python train.py --model="multi-label audio tagger" --dataset="simulated sounds of rotating machines with and without faults" --train_examples=39062 --gain_aug_db=6 --n_mels=40 --hop_length=160 --input="mfcc" --spec_augment=false --win_length=512 --arch="jasper" --norm="batchnorm" --activation="hardswish" --channel_attention="se" --depths=[2, 2, 2, 2] --kernel_size=5 --stem="single" --widths=[192, 192, 192, 192] --num_labels=26 --init="trunc_normal_002" --residual_init="none" --optimizer="adamw" --lr=0.0022 --beta1=0.8 --beta2=0.999 --eps=1e-08 --grad_clip=0.5 --sam_rho=0.1 --steps=16100 --batch_size=128 --epochs=52.8 --lr_schedule="poly" --final_lr_fraction=0 --warmup_steps=800 --weight_decay=0.07
Rows from block 3 of a small multi-label audio tagger, named by matrix and row number. Rows with one number belong to one channel. Each number is 128 + 32 x the weight over its row's rms, rounded and kept within 0 to 255. All counts start at 0. Numbers have three digits each.
After each channel's rows are labels from the 100 clips, of 14976, where the channel reaches its highest value: "strongest on" is what is common among them. Only what is clearly more common there than usual is listed. The data: simulated sounds of rotating machines with and without faults.
# convs0: first width-5 conv (model.blocks.3.convs.0.weight, 192x192x5, each kernel summed), inputs 0-191
# convs1: second width-5 conv (model.blocks.3.convs.1.weight, 192x192x5, transposed, each kernel summed), outputs 0-191

convs0.13:095197105154152091122104092081138173125091115118136128164147092142174096146123167095114178104114107141149111123101160114105147130090159168163125094112091119105096148114139125120098114082114150135119133140182139107133119077142063151120152056101090114149166142142085082076163062092156092143122147077085140218109121105140128156135073169167091138088107116168125222136120101105156100135185161060077109155179110141095146133167123146091143157144078102163207150153102046075127123137048134151140126110113109102152093152102082118125112161169167113139126080127139121090122131114120144056
convs1.13:140151126113118113077142143107086190139120125115083117223139135081145072130136129152112084175152113198092155130175140086112137070138127122081126148106142087091096131077127134128101118067187077091173086149161146117106162169135126096138133132133213140183108091100137123150125121127104152160092116095133115070067173081068141103110119163147177125157130165107130092109172127102061150139199211151111111119088085053108118142145090101168079140073103144122068159145108121131129114153180113120096097132128119144117152150114112108099166153121134150130127100098140186177168158178120125079
strongest on: turbine; speed: slow; muffled (low-pass)

convs0.191:135076111140093175120122092061115116065140196176164167097138172109060134186131094156161106158151101141113093161145074132185143154121143120098110185161177138113108138139137188103094126122122111170105129101074124122140101138096138174105108116151127164121068062131148100126091151165121184123084079139116087126141154115148129133106188111026125119109124100078127174167102143078074074107160096121051082098093131146128133148125129112088125072133142133143117094118128153119049132179097176154086131135086137110133164120108117157145087104133097127116121100113110113093120115204101054102
convs1.191:139092059116162103100147166099097125138171131185139145095147121133103179135162148124111143134163134122116146109091115161118044149151106170151142147121167127157125187141219176134067189128106061102113140140195121044155170200146179171114159136089125110129060115098123107104098130143090164180165167130173147174112171137152095137120139146137110149132177135107151150148109068160143139125113114097131141130132099128130154100107205165123110095133097140081138131128129112148121151180121152120169155163118161204158158190127081124132156119085130099135211168149097089136090176148140127072
strongest on: conveyor; muffled (low-pass); pump

convs0.57:088224107088158160133087122104169127112145092160163150194152137121152092147067209121109140024140132128148177095143153154089122103127133167135111117125131142143155190125151161185111101078080093138112124105165128130150138053095137162087125106129128096119130110142099101133145134112109144146139148112100093157140119089116112166084161159132097161056130057099117187109112092153135133134137159087122100224136127161148182156181166092139173105137101153140202142131120174072106171109114130127069166127115123072130106171119148127154098101094145141085126085180178138131159135175130145140
convs1.57:123120109061133134112140126117131182148114072110078155148127138086138106136040111180118089145137125114091135118182117154101104070148132090092181098140141130127129107112130153118112129088189117128115075132155137120108131112141119158148087081112141064124051100126114072176097102109125133132086123116099127030103160092098106148109129156121190157139105154098151063078133118142124135119157243178110070112104078104122136137159143155095077102087112104126030115199088119084120129136124121121096120129120117078092159143111118167152138076141135172146116070066121142180125129164131093109
strongest on: turbine

convs0.154:110088186123098114109089137182107086138109136115127144159124123151145076094076095134090133148120153148147179062101102142098137099126133145161170135135109114129180114094109154199115087178128127119120129112091163114136114117048124209066122120184131138117153150124106161158158167126153118164148149164167156140171156174103166113128128122157124173130080138109132090143071066093202150091163057190091131096154133143162104153166163126116137123134140205135172125072123095087142115142111177134060142074123156131107169118076085188100169081080099137105093108119151111130153128161066175149
convs1.154:084114141134132085135168121108114128122092145146097152131118096164124185117131152107110219075125138084117179120144112109155051134095093161153134151148070113107199135116103141123149120172114129140154106156162128131124093091098140162145115176158124082091114162127140080074172113146142075176161139135113169138125127116124128138137093124036156123047130129047130152101173087152145116144140192124097137166143175198166146144165196124122132146101123169104087105067081161144108108130054121133161098168135088119096164156069191156119153053123123149125146118156064093132131156089102139103
strongest on: state: faulty; rattle; conveyor

convs0.65:061073167079114163113128113155162172133114111100122091173109090144173088111124140101146142109087098033089141098054158113126117142146117154178125019164072162165143148159113091037124131113147161131058107118130135158078144093157133163152113161191101169106128130140123128133134116042147103102115114091108143055108120134125140138118114154158104147079083163172096155092150128107149151140162108104119167102162137153118166156149133098134152092157124105141090113117071129128130135114110145147169131116127072150129113139151039124170091104128095117129113129139166167111137191046129167098
convs1.65:043123148140139087080102111110099112124085134078145133162110129128206129075117107171120106111129118134135127104102062104096138052156094117091156072059119126102061093071090143134135109133081092150151123086164113107112150134143169150110100098148124098142141141211159090127053144099175117102114129075115133153068153072064140140130131153168149122118139150108096107093091116179091124117190119118176076136121086112149131133156095120174123055100163104116122153109097131143106092133188059114109141117094150089106120122143115078111115110146129117069100127120070170143121126115164219137
strongest on: quiet level; bearing knock; text has "muffled"

convs0.138:096157119106161157121147147083160157056162105140115119178151099079154128119093218156127136057156180091155118100117092133131100149149124138184146100107109109131115170090170157121123122080102108129118107110195092081119163082150173184158114131152141115136117102162132109149116171132144126144128130151100117089190133113106134167130120194146082186131146027140124180089081074157137181129135124085119059132128100140156123138171210145107106096119078163151135147146086202079110134106117117177165148124129097133120134133128154140139150099153114126080166123170171164100165172173165083071
convs1.138:079127144113130070071088113050143163076090120110116144133099087085140137086081018157092154123054097119123107118084152110112148116128140097151136117110093108109078122072115084123141110082158127098085098108187149162107163083115107138112059093128134095116096153180060070121138172095174107136152100122109130098114119068126110144100116179124138112107097086101092112081114114144099124134136162119149062123124040129106179104147095176124089097082110069121124138097028109082119095132143122134094096087083109115130128133123122120145105089114116175105071078130144122140130142135126138115
strongest on: turbine; thin (high-pass)

convs0.66:120150134123137121150174072144150145148104139094031087160144105174122139073142129093158138133070093130133117079126136131100116133117139130138107134141075137116168084154153084168154154180163188165143110154134086161123134103072177130140156194046106133117108161136096147143109111131160087166193169111149079142106120112095096165164127123142122132072123132150157047112191107106195170059090122143135176119110169146119090150087110140160157113150035141114140105104170152186167087104161119132139166150145084137110151131131105081157123107128151126150115177087128086118103194075120162181
convs1.66:107148096144090153151128079061130129128115125118130097125159103151099140128171190144202130120129140195155132158170092112154158111088141116108121144117087101099102110107131144123120078130101154141158103117044066191120172099077064090151110168115151137094110108178145136099166153145159055088129109072079067151144097124124167135127096072128065102134121081103045127177113138151121087075145109162134187120064103161101054098133119101137127101154113117129146072138131135140135136050129093099143112105102147110109131048106140140102160162130126147072096149091141133142178116091073127115
strongest on: state: faulty; electric motor; rattle

convs0.160:140120108153092135168121170124153158138130081090165143081118141073107183155139131068048142159176138047121105171088103116091099123177116123132124104121152058098173106114066063083157148148121139117187111138111120127125122127160134164126169146138117131166202157114142071111059105102117107155169152161110079160119056099112141137119164131106138123113127091137158082130202152073094125169165078071139149096116155143065151128148163132115070122105145116106187112066168148179142138155102122121149114131134050079116120120083164126130067119154124151085176141136148144177130142095130140158
convs1.160:148108125074212170146139105115168159156143077138162142103106105141152113149195063186097107080115125116137118162140153112142063101075145134131187123138080149172098131147171096129144059127129140150098141116167086113124130085080121120151082112065078150082073096146114194164192143115153069144124137110037064100128135171142118153146069128112122126112130153087102153104133113106123183111130123107108123149140175169121164104091105131161101103151067107165100072106093156154121150127140078134129175146145104110127151093165118103105137139124085108136088146119120157175091142058164050151
strongest on: electric motor; conveyor

convs0.1:136089101118104145115119096105075132080133155186153154121072162152041127143101102162152142110144132126110114140082089143163137120156124108074143167139181117118125114127132197082092119117117107137127131100067122109151113159115181127098120123166128145131077078119154114137128160119102181159108074119129123014151152144150116103091196121022157134092118106071131145138093138062056066142123120107058106137088133136132140135133135094071123063126162143109047077095144156123039136151106169127084125140086155117138161145135126158131129114136076123131126103112103134102128110176080094119
convs1.1:144088085101101128109143124100092121106178141150152168067110121143100179130179131131120087175137120109116100096060122183108088123148126173137093126134155150180148163151130163133103187144142030136107169110172154107159145126133152245088153105074122101092092148114123080090148118119105144211147153134115148132149152126160085162112117152112141113124135094087138143119115069205170131147090096093155175156121107143155127130158187178109170105168107132069106159134133122149118182169086130065156145186136172150137128125119080143137127087095134123152199118139115085112071148156142114072
strongest on: conveyor; speed: slow; thin (high-pass)

convs0.8:115051152110104124119128137107130081130142151116092110082121141188084132126159046118141069102129127138113174127098180142163140073111148149078168139159100090114147113135097122152119125149158144120144112136093060129089168123124194107099140143126149067151073131103138129146145112163114128146170147096149125133095116135092111071123129107059135115074141155127134132064159136089145110078086143110134156078102162121104028138158047100140131082139095137121126070094156179119117120173101167090062107182142127125106167079095113130128108128120087135105119092056065096148087122045125177168
convs1.8:139077117105108094155143076099124174066148162121120110100139114152091160135194091105201166119150150149121108142132089159196099146147101141215099148105080075129173106143124168126182146172152156166127152143124154165132112115126117129105157138132068080117071170121096089169122124108152067131089153141110119142097088132181127147134111127078163122121106023064145151129180082102181109128100176122149192146132145136128132111232154149133137108151134129170143129141119111214097116124099118146098127148159116144145161085122217185137133123101084162108137104096158141120118158112158105132
strongest on: electric motor

convs0.181:116066181145113165110157095075130079145127181113107063151123151117097138121162099120116100115092095121111165147115168127109122097138161140071152153174124136097171119124085133085098093160196161106100123102148102150115139138143152082144118197144187083091101147129122112128113104146117135130119112089157117110082098164088097085104168082111131107059168154136116092102183153059128026085112077126134157072097172109099106155125093158176113085143149128127066062097149146094093160111151131086103115183130091130098113152087105125131120119122054132119095119156077098139095138060155187169
convs1.181:137064101082132109137108099070129133089145137100207085070091129098064194136175046113215142055098134156162133133143119147167135164156122125198123155086078090131095106107158131127169105127092088184098153089123102185139142105106122136104116122121086137117115131156111141148119125121157086160156167139122097127141093116150111127124144104085128145151107020084105139128127085146174080092097140140130113121197131129131104100184163163124111068133126110136121112163119110134113144091132096130131117147120133105148115088176185203058125106103109165051099109123185137136131097121138078116
strongest on: state: faulty; piston engine; squeal

convs0.0:130088103116117146103117073075077151085134172166146151108075156139076124165098119169155148101134130135113095123083093135169126117141129110092122182134182120114127112123140200053101124126122138129108130110081137101153113156102153136089114110158111150130102101128152097132119157127111181160080080113126121005148149149157117098096194141062159126077123104066130135146092130053068035143135114075067096139095127136133154130148136105088128060126151128135062083084128149124067135153105171135069117145084161109146165154153127172121109111134099113126120112129105134086112097196081095105
convs1.0:161084085097132154110139136080104122132190135148143157080115122143106188145185135119112099158147143118123098109066141189100101108156137159149108116146159143189160160144172139130094176139131030147107154120186146119144179149123150231074140116078132111094102140110140089089140133127090164198156158156135125150131142131148097160104145162148144133128166115109124135147095069216150148145099100101145176153131091138136133128150190174114165112157098134045116148138140141146133203162094118076137139185120186139134132124135079148118149091083135119146201142143110074132079129169140116056
strongest on: conveyor; speed: slow; thin (high-pass)

convs0.49:083170120110166121115106120120179148133138096092136133188129074149196091147111214067130135059080145132159117093122179159044129102128147139170089103106063147136144140104130121178145112093076139148098111147155081130128145042154109165083136095091102117138132167120054103138156106069130119153145159127073092151151100112095110156107097194158116145070139064146111152101135073136158148133134143061149127189158145131144150099157160125104133087121051122138183120147101124078165142110042112143154122141130111096114119150119149121140067118133180125117121085156175152124145149152117143101
convs1.49:113132144071132132064126125125154158118110050085101118137107145068162121134104111183127100131134124115111143122124091124102145069147157078121157125086101109121105089050122139107163088067168150147148086109145142159099146115159107151147123103125171110156037084177124095131093112073158120142131097126094112088120133073082132113111117145150207111139102162105074083134132123142083115141150196139124109114129074091095150068163123156141071068090129076120059107155104116075108125127143093132069094116076128106095141123127126096109150102138148165136080045104123185211138138149166084108
strongest on: turbine; gearbox

convs0.128:172094097153146113183139092129110090149089131124100080171127122128101133090111137117154158099093131168124123106145105162070071150066137144091138147114142067122171142145116179135194152131081161101146128151106117135169132126101082137109162165066115118125161191131069164163104094094141150141082167164131095163101085066108132122158182136115191139117132204114133096155113171114132126078181093069156126134125197130098199108110181107143128091143031141096097091122146089142182164131151124117079129159124123146159146142073056087142097139139091124122118128142175110108102127183131192128
convs1.128:099127119126079099094130117044179125108120114119166083140161117049166066101170121115095120113151084115170179114150070194085154128086214123135152083136114116075165152166106168110128172136127111108162158178136147129164104134072070158159132116112145122144115107140183198125147102142146128101142134083140096085129177099120177084118095085166079135143127117147153079124134174092111156164144120113132152146092129128106100118043110176125109072159131107145096080143136131121091125123146141205085152156098123113108146128102100077153154183149148089138152107130146138150054109042132137141
strongest on: squeal; electric motor; text has "thin"

convs0.122:137083115132084154117124083092082114112135179188148153102069154144053129168103077171149138112132119129103115141093123141173134119128122112070129170138169103111134105121130177066093123135126139133115130104036114114133120136113186107102117123169121131143092089120154115134115169142110166139099105109123126026139135116142109094097178102029168134078119110060140138148115142062076023129124127101083124122107139130133139126133129114077111055124158125113044067075141172109024136144113162121078122140091141106119161148126132164125117104145079123143086112132084115118123120155105121130
convs1.122:150053091083149123109138119096094120112187157151159151044106094142091181147192128107150098172141132122110109115063126193128083116140130174182094140124138148173152155141154167133115172151129063143109162132171140146154174134120152204089152122059118105086100150107130084088137126106107131203129185151103128133142151154148098158108101155137163124119142073096143157135098050163159126135116124118160183165128111143145123106158222151109144106171113133097117137155135131156128198169089117079146155219140156156137158118151125151110167100090117132158195133121122095129073158135145117081
strongest on: state: faulty; conveyor; squeal; bearing knock

convs0.48:136106097165088138146131167000145117109132077129143125134115140124148147103097168077069139136122196152147127138099107105072135090179056120151120115163146121142148130143059123122141138150163125108133148119129163168130123130161125113161158134152086085161138137152149084031101169123138116151156120123105133144122151176127166159000135141115115130099111132126119118140115131117142159167104097132105144138086140141125091105169136120130165104140101146139201146163130151121140118084128089141125114113165159091086107136083150137184160126163164151072173009126156143129149118164150132136
convs1.48:125198164148081124123097082155110171114063120119140129122186160139130104141156146123158098068143118099125137153115044125142148109136096124142110111148098094113083147136158102127178126137154188162081139098128101134110083099050119157141139148132165146177190157126118143097177160100135090090172128124089018078127077131160163178146104089115126150192094158098124112116154109102148103058155172139120213117113112129119098151170135161141128122156135135160105165104115114169179110145122126127160145153162120111135130114063152174104108126127169157078101122142172161123144133126066233177
strongest on: state: faulty; rattle; piston engine

convs0.123:137076153130146173108122059089075146101141204133148138159119148095096109134147109131167092154137090096103128132131079123147120177140128118057125146164154176126142104130133177108086097119130137134112121098112126124125109179112155121134101159170122169117093048135171087136123126127120191128094051158120106051165140167148108116109191109089166134106154098057114105157099136080077071121123076170000107137096136134120170187136142108154138095133148139120086089101154159146060141164156166132114148139103138133151174143131142165100081105150066126142113126132111133121127136177068085094
convs1.123:140081101117156127092122136106094080174185093153182126112091089158127160154193126150074133099149147103171100114063122177127106125147113148170145142126131167144150148150132145131076170148090067150132190122156131032195177130143194173114131129110155099105108117149133117088192117171103119186174171108132179107128122100164096126138110120114126148129149074090120147130113074191155145162097086130114179162172106140140138109127185212146139097159115176056105142138137142123092172126089099100170152155106184119150111164150089154109153129114125060136178155112085102094108134159117146099
strongest on: conveyor; thin (high-pass)

convs0.46:136174056101093139163131070143092122130112069140133148129080156099130150097127169110122115131135141126122094106121123166118144137153142095120179148148116137148098150136124132165088121031128039161136123151132117114198157165101128125147107102084155112157155108138113151156133105116065143163095104109075152030160132084114107158100124147047087123154140084112110153105088102102058118170146070146080067181124156142118167148126198109094123115106102169099112089171132112057125147145083102098093117144117153078143136086119134116175137155100123149076127080079184153078156107161156096091
convs1.46:118162147097108104106132110138159106112106090140137149110140134110097092100061044205098133144129135126106087083142172181047121092080187110060162100147170159147121120155098136119103159109173164089175126143147134085114105115131161141143110063075114094116110104126129109177100136133107150125135148111154142118195165144144094132124138118096110162164112115082152065088129110176118172121089117118154052080110133109154132096063120208104155068134133089035125124139133082070074110150128182145168140102154152120119127139115095088186109100138158092130151142149092075143144133139156162178
strongest on: state: faulty; rattle; gearbox; air leak

convs0.21:110093147144161137145078124153129138149120124117143131141112147136123133045155110104107170000154107103083105103188090060139083130145132127174179144096139113125112140163145139000123130129038125122113107138109152139077155129137105161107116139124114117118173145116127164124134151178147133120103134148157107118130052102117133160172153150142112182131168125133132094121126122114123074126163149060147131105161140166089136113125151104155153108131144164132143114086101140162173110099138068126152111128134081088088099155154127068144120107166158158129118178139166099139165107071167164095
convs1.21:097096103158151082158166109158183127135105126105172111129142106070152109138144160157088175104099095147126136145218116121140114145060132123121147156118096165121112137105150077142137088114128164078128148133130138120118155120127148129164110139097153162133087090148153194174065106162130096067097172114133107132149115124101125160138084111124118125140138108110152101149156161064097141055142163158094121118161161147052121080106081141148136119150081112138157099166149131168071120133169117208105158095107064158164135113191131044189160125102078161125105156102157122105171165060120047185
strongest on: quiet level; compressor; thin (high-pass)

convs0.31:137145153127066146114104035057055123116124198126153159187145129070141099131174132127134071149081054106107104094127148135125135152100120124147102141163127175132069120092120101130076111124123143140072140130138103135106128155107166137104095118112139133173137100128152086123152130172144163127086093156088108108199121151169127126104117130125150116116161129087110126158043108119080042120141083138015112153095136151089152124144130082139110069122089115131175110090142128091163129162117182139047106141106117095168159140105115132066088130146158137092110113157129181129151133170120093074
convs1.31:119064084126255088109118106111115066171149163128189150113090068117114171149120138123117142111127143112134105130073143166095061102076116114150114117158115144134151100156143123122038143123127099118107154185156129095125213146160195119122138119111174086077126132095143114109124131144082120159129185128131176125159169177149083109088083137109118183086133151098118155144066084109127146144106149150109132151188083130125135105107137211113148119129096171045140128111163122104098157144105082118154179134130138117122167129156058115124166110126124088130118144119095084084095171123125145075
strongest on: state: faulty; conveyor; rattle

convs0.151:132131082102142132121085062115094112132111149132155164156107095108129141129130136142146075104103145090145109143041175137116109139153099122141138150118136129109099153124152133067167146102134144123119138121173156103149136150161145123133169082135157112236219075159096096116079142040123100196155123107091158075163118112137172130101064147142151145115150129174093163120100080140151143165111093147137119207138119148132172186193208114115153102086088146155104142134167156106121121098152082155115105164150179106162131180176136139136122119158123131082152164164147214111168153151168085122
convs1.151:155115114122110168119139121106115138113150075121126123156122112094137100130115034149071117152141166140111094142106132167027107117129170080116146081172157131127155086127111171125105149075118075129163122152140166115132179170140173115125100085104157117085232217095150125171172131128116162128098110103156141133088094129138088153131133153148150164121143165098139123110138113101101156165126171112164005141099123096167132133127086247156112099135123174083128137134175153149131109134147108113117151091146136107110114146111140115142112163090071130090137143101155105083154112145095220140
strongest on: turbine; gearbox

convs0.37:135108145121124123127116160099153130117149107132140133092069134155065146152046087173140184115139151156154142117092175153165151120102158122111118125125117059075119083124132122042101151146106134130091151139013113101138160083137179090102142106123135092150121096134130077111131166107139133166121088127118190093129122098163109081104104159094097138116073133082119174156086124098108097193132207069194153074074088125097083113135090141087100135143133115126050112108153171147117118127123155104047132095110129113108144128147108101156144148148150120116107101087065084150107084106076096155
convs1.37:144116126129157154174145091117143139104150120093110172074113123120102158114244175085144130164136110169086094130101149115176130116077173136157076122109114167165111109164202150132166153162158120109108154143155123121097157144041076150108165135048093105142124153100154104111179156062113128150125109135101076147126166204175158176114094161133155114149107052120101162144131105108154152117086155091137197133052080136150094125182094070123178128173107129159135136096106158161123155207131106118109126141160129141110157074139161135123127151087140151141137102123146106134119163098169115085
strongest on: muffled (low-pass); electric motor

convs0.119:100165113086168165123134105096170165063160106155145132185147097100161144130084245166140147069174179079153126106130102142140105143153124148164140095123124130143124161096169148132123136074135094136119118113178081098108172073138185170154098124155136122139097097160138103159110160132124126150129145129104110106176117120119118167145142196132105169112134014112149187084060091148115171154106149073116063128122101154150152144180177120099122075134085142140163142139076229090111127117109125196136134104129105141148139139132135103141137113145136137104155124175168165080169146135131085090
convs1.119:098131155082137067083087109061118166114108099114100134140076111092125138086077025156111146128083118144112120115088139099091137082128142082145160124092102095131058087073121057120145114071171142109111077103172133152077166084131143144117083086157143091129106097167104083139104147094162122135143096119107143074108102051111121127110123175116133132121091108098071098084105104145093126145133176110141070119128050095091164091154110168110086074072136056098106132081064099100108106114133102123081092095092119098100131116142139144124097103119144167081086085124146138159135141130134139119
strongest on: turbine; thin (high-pass); gearbox

convs0.185:139103157145094145136126196139146078108131141149118120146145071135134119126101100124130108130177102136124199190151103099096149125099183096113194088086108099065106132157154142062112091173078158097161126118183190068143125175112089136155089105113114107128092131137107132151151104101145156085112148076160090106100135145167068162169110131124116136154132145189154165145040130106149110081144099100168097075140129158052137161206175114168092122154106116132107151192111116112135134164130143104089132117111120199157148151177104109104174156162138120222151096145113125089126096124102166089
convs1.185:108116119201116179124160128106109176116125073119125115130169155111071120133098140156056086057106089141155129137149182101133173152152116117155131100166135112139112189138106126106148107119141037055077134103117114151192096143144105094149100096099160160132116170135141117117092104152169158144187117077133097066112117113077136149100162082146105082165164119085053113112145150153163119083124137162087118135130148114167108201151069126118176119157104143147122147153094189175148173166206122125148061109112105135063091155120129127192098125101142097126116105107167099117122081156116127166
strongest on: muffled (low-pass); clipping; text has "clipped"; turbine

convs0.175:089040156177149169098154156089171090100103170149121079104168169196130096124168052111146079090109144118090123180186140097144145096144125137074165137127130132105178136124084159135146106129160141075126121130079095145109088172150161133117126150135145132123046173093131133139085108166075162119125160130125075054086142134098138072122175067124195068083140160174138114081171157091112095082128129112109152106173158111140079144149097167149123093117139127129097093126106131117131132168103114122150126183095113143063129098057118157127134119142087095118148102083108083120082108102156144155
convs1.175:156085090090092124104088112118177128081168110136162079066093124120076174142102078075207113089139167169133114150123064148123118181199152134213141140111094055151119136117078132122141124131142092187140144094124156171157101136137129171081154121171092141106049137140100167135078087115131087182117169160105138133135127072154082116146134133133144084099116058131133164128116077118172116157083138120181147115185157139121115087164174156109103093145147099119143097145154092174102141099133113121103140151133128136143138088172131190129123134068124128118120077129194133126117096119183069104
strongest on: squeal; electric motor; grinding

convs0.95:143110116101111156121106063089062158092136155151140154129066145134076115155096120172156139094128100114116108121097121145159134112135143109085124164138179110121144098125143171020112118131127138147103139097093148109149127151110154109086114112149113154134108067146162086125113164122121167162068050114122135000156142142154123115101164142080168125082139108088122131162095138062081026162120111080086141149087114130133167137127137107084135089132152117134034100094139155134035133135118161130072123137104154106154168163157138151122085113137105127129107125151104120101137087193086104114
convs1.95:147072079100155159109162105101087119172174132169166155073103122145111171145194142127091077139164137145135071117069133195112099101121137163147087117151185143174147161153172133134099187139115054149116179099156129087153183158122164207104128123067127111086125147120165104084176130140097162172151150124124135144116136135162116172122127133158124135143137096123112152114083083159151125133095100106137164145116079142128100127142156184100177126172083154079084132145137135159140212163090131061132149160132208114133136133160096144112172116093148089133188157133114073096060125154128135077
strongest on: conveyor; speed: slow; thin (high-pass)

convs0.164:127072118137099172111127088095099151084138178167156151123093165129052132164123101150168118130157117119111112155112074131168137152148130113064125170155180139124132127137138192096101111118128123142113137093074132117147101173108169148120103132161129163111057060130164105132111148143115197140101069144121103036138145149148118113098205113050149121101124101065121127149103149070066074131123094130019104108095137146128142155124137109095131072133156123128076089094138160138039136174122176143091139132083144114135168146123124168125108110152078126135116109118098120098117118178067076105
convs1.164:147090079082140134095147143091093109119194113175157145073095131154100183134190146140095112123151141115127121114065109171114076120175118170162120142130166147181129179143157151135080174142117029145106159112176146082169166165134164212109136118098116109118076110131121090080152117131093146207174170129144152133132151111168093127120139145120116132129152104093123152140080067197153142155091088110129166138153101133137126111133187183107136102156109146055117137127144138140120185158084129063165142186117173157146133143144076146115134101094126103134201130158090108108080142161143118075
strongest on: conveyor; speed: slow; thin (high-pass)

convs0.23:109165170152162122127135152107119193112134109152168122208141068159148135144126134204141182055148177091132142162140148087154116128139178170093191104150110138175155139126129157115118117130139122121125121120170135164117153085137082150137131123198125126148116133159096119121133125186133041166143163153137152158142093170134144131181112182112117129113084204153123186114110144151113140168106215124153107145192164157137123144205073116118132080124121112153191093125057159146155109084081107152139136114132073145116142176094171097179157139123143142132107098208157127119161176080100142124
convs1.23:163123131114151122123127081132123132156128138149057115172056131128169099140129139175125090120115114194101134120102146109064133095087125115089114167105133084141114117068172074133122146070164106087140085135139123128078146135121153107138116112117136115155076089108129148186106118083111140145084110093129141058098175133049114099172134149122151144082047148067101070099151135125088160137129138091110138121153122083178127080143095145124082087066140096104063102033136121106092103151143140158066092126113111123088152095187127095131120101131135178162064115089125150182150141152140064083
strongest on: turbine; rattle; thin (high-pass)

convs0.51:129152126119147137110087103142126182167195094132153208160180104131134155148096136109087128105164117032141121132091128148120134123180146134123079131093147125092173109110101088155149163122092119150151120139123141126142104079110067160099200144156090119186144150128074110154120119103130112183156142168098120151107069139086102160135189168119147145189117080132106099145140138143117091169050156049134195178118115162102123140143059085108044088127171104107175149083133200121139158122075154115120106132141139118160103106129159149123094123089172172062110123136137176126138112132145172126
convs1.51:133062132042175147101138146105131105138166142154117133133023137118207142143120160155108130102126143095116131157113151114064091079141138129092168090099146140162137086125113108118107136116177116101132128123141121080122132150152170130150087112137129095099053089148149119151077082092101145200088113130099163130084144153133104068159106135096180113046087144092138157074114143156080141164116151121107168159131129138170184094114146151109091146113129116098045030125118131084104157136114126110131163157111131128122157147108122168180131103100098136147124117117072139209112133101154033129
strongest on: electric motor; gearbox

convs0.156:092151162127134132122116094174125145104100152109093101173116122178097124082123153113138100092019080155084164138071153098107106122074119148118086087139070182151155121122091070169157150153171163124128102155108075190089107117094153119123160178108093155104085158107091164174173079120143055119188149114148141108117131146106125121159116095169133148094112207161106137117187166123193084040115182126110196120108129109129130158091128145164186125152072131111126138127152121121122073137162113106155153128138102135116126142107071107129095091109152111169107164110122092109091174081118158137
convs1.156:074118108134090144109142132013093142097132172121132104114099111149188143146116176166171130118108134160152142145136127156098143093099111136110126032053127098071153098105108183115147088135067156100174131112078075156135108118138110055144140140156136109139092125179146086100139107114147096121141088132107150150094090045098162055163115109169110072100145114135108136142088165141106033134135128141146186136089083124036095112147142090134138121150133113128116056107146130151096154095163066119108136129054152106106159081113118147106137160168099114115097127114102119155096142123139115138
strongest on: electric motor

convs0.176:124105156105100153135061147193112111125138162136134176119098139179089138135121103129134094071143100101102148117000184158108116124106136128126145050151125098130148144125131160164130123142129165134154083139081058162099126102132164089108122126102103115133105108091114127171145108072142098124177137158138157102088043113089101111160173104156166123124113213147089131113126173133127096070133202104163175098089112135076044169171156111113143148125113131093119133114159171186142150138166125021155128132127139119103176119112149131113088113122166107159119135099083104162109105122081109140
convs1.176:138120141139099139108139132104095097107145108144182096097062120134154095158133184182135089135158163149170138149108066156089141133131129152163101096078163099128144136181101199117132136151182143110176182096100105123155130118118140143132178128160168147135161130156150147110100137101130098126171109133066138107094100043201166070200112072129130079109068087110137177131131172145121074144158139171149198196136168139133130106125174070141138110195208113156171096118143142181150157120143107119110186162112154094132143093123120155135160156105128079121135162078140108147073154111162163156
strongest on: electric motor; thin (high-pass)

convs0.40:080090159115156148125121124137157128141145078091126108168146047127210090118144159081140124164064119077066123047125144101077094135110130135189078113130067141156133148123133114078090097056074123164073064115122091162068146086118090153126074135121150120102112122069100133134182094119110123109106108130137136145116137103091101151133097178167106161142153141172086156066173123140126152126138132167129125155173113112121113125141151120130120138068077110140107123153062098118159147071119100117161072115135048103098123115128101132155133098096156131120114131149197164137154105129169140039
convs1.40:073118144067141053064129113117153115143093143059151139144099152100180094055075125129132126133138165079119151077127102158096144084132121089121157058069123104109146106085134133130160102082139167129149125103157121108081140171155150151107096092122104144132103139175135076150000136102167127105129100112133137150117165129082137129107115121164162139100107217133108094093090131153080126105142099108155099114115078092094118122125117122144103070057143104117111090128108092067115099160173119150102131104089155128118143159148129056118157120140156110118105122089096165148095106118173134172
strongest on: quiet level; turbine; gearbox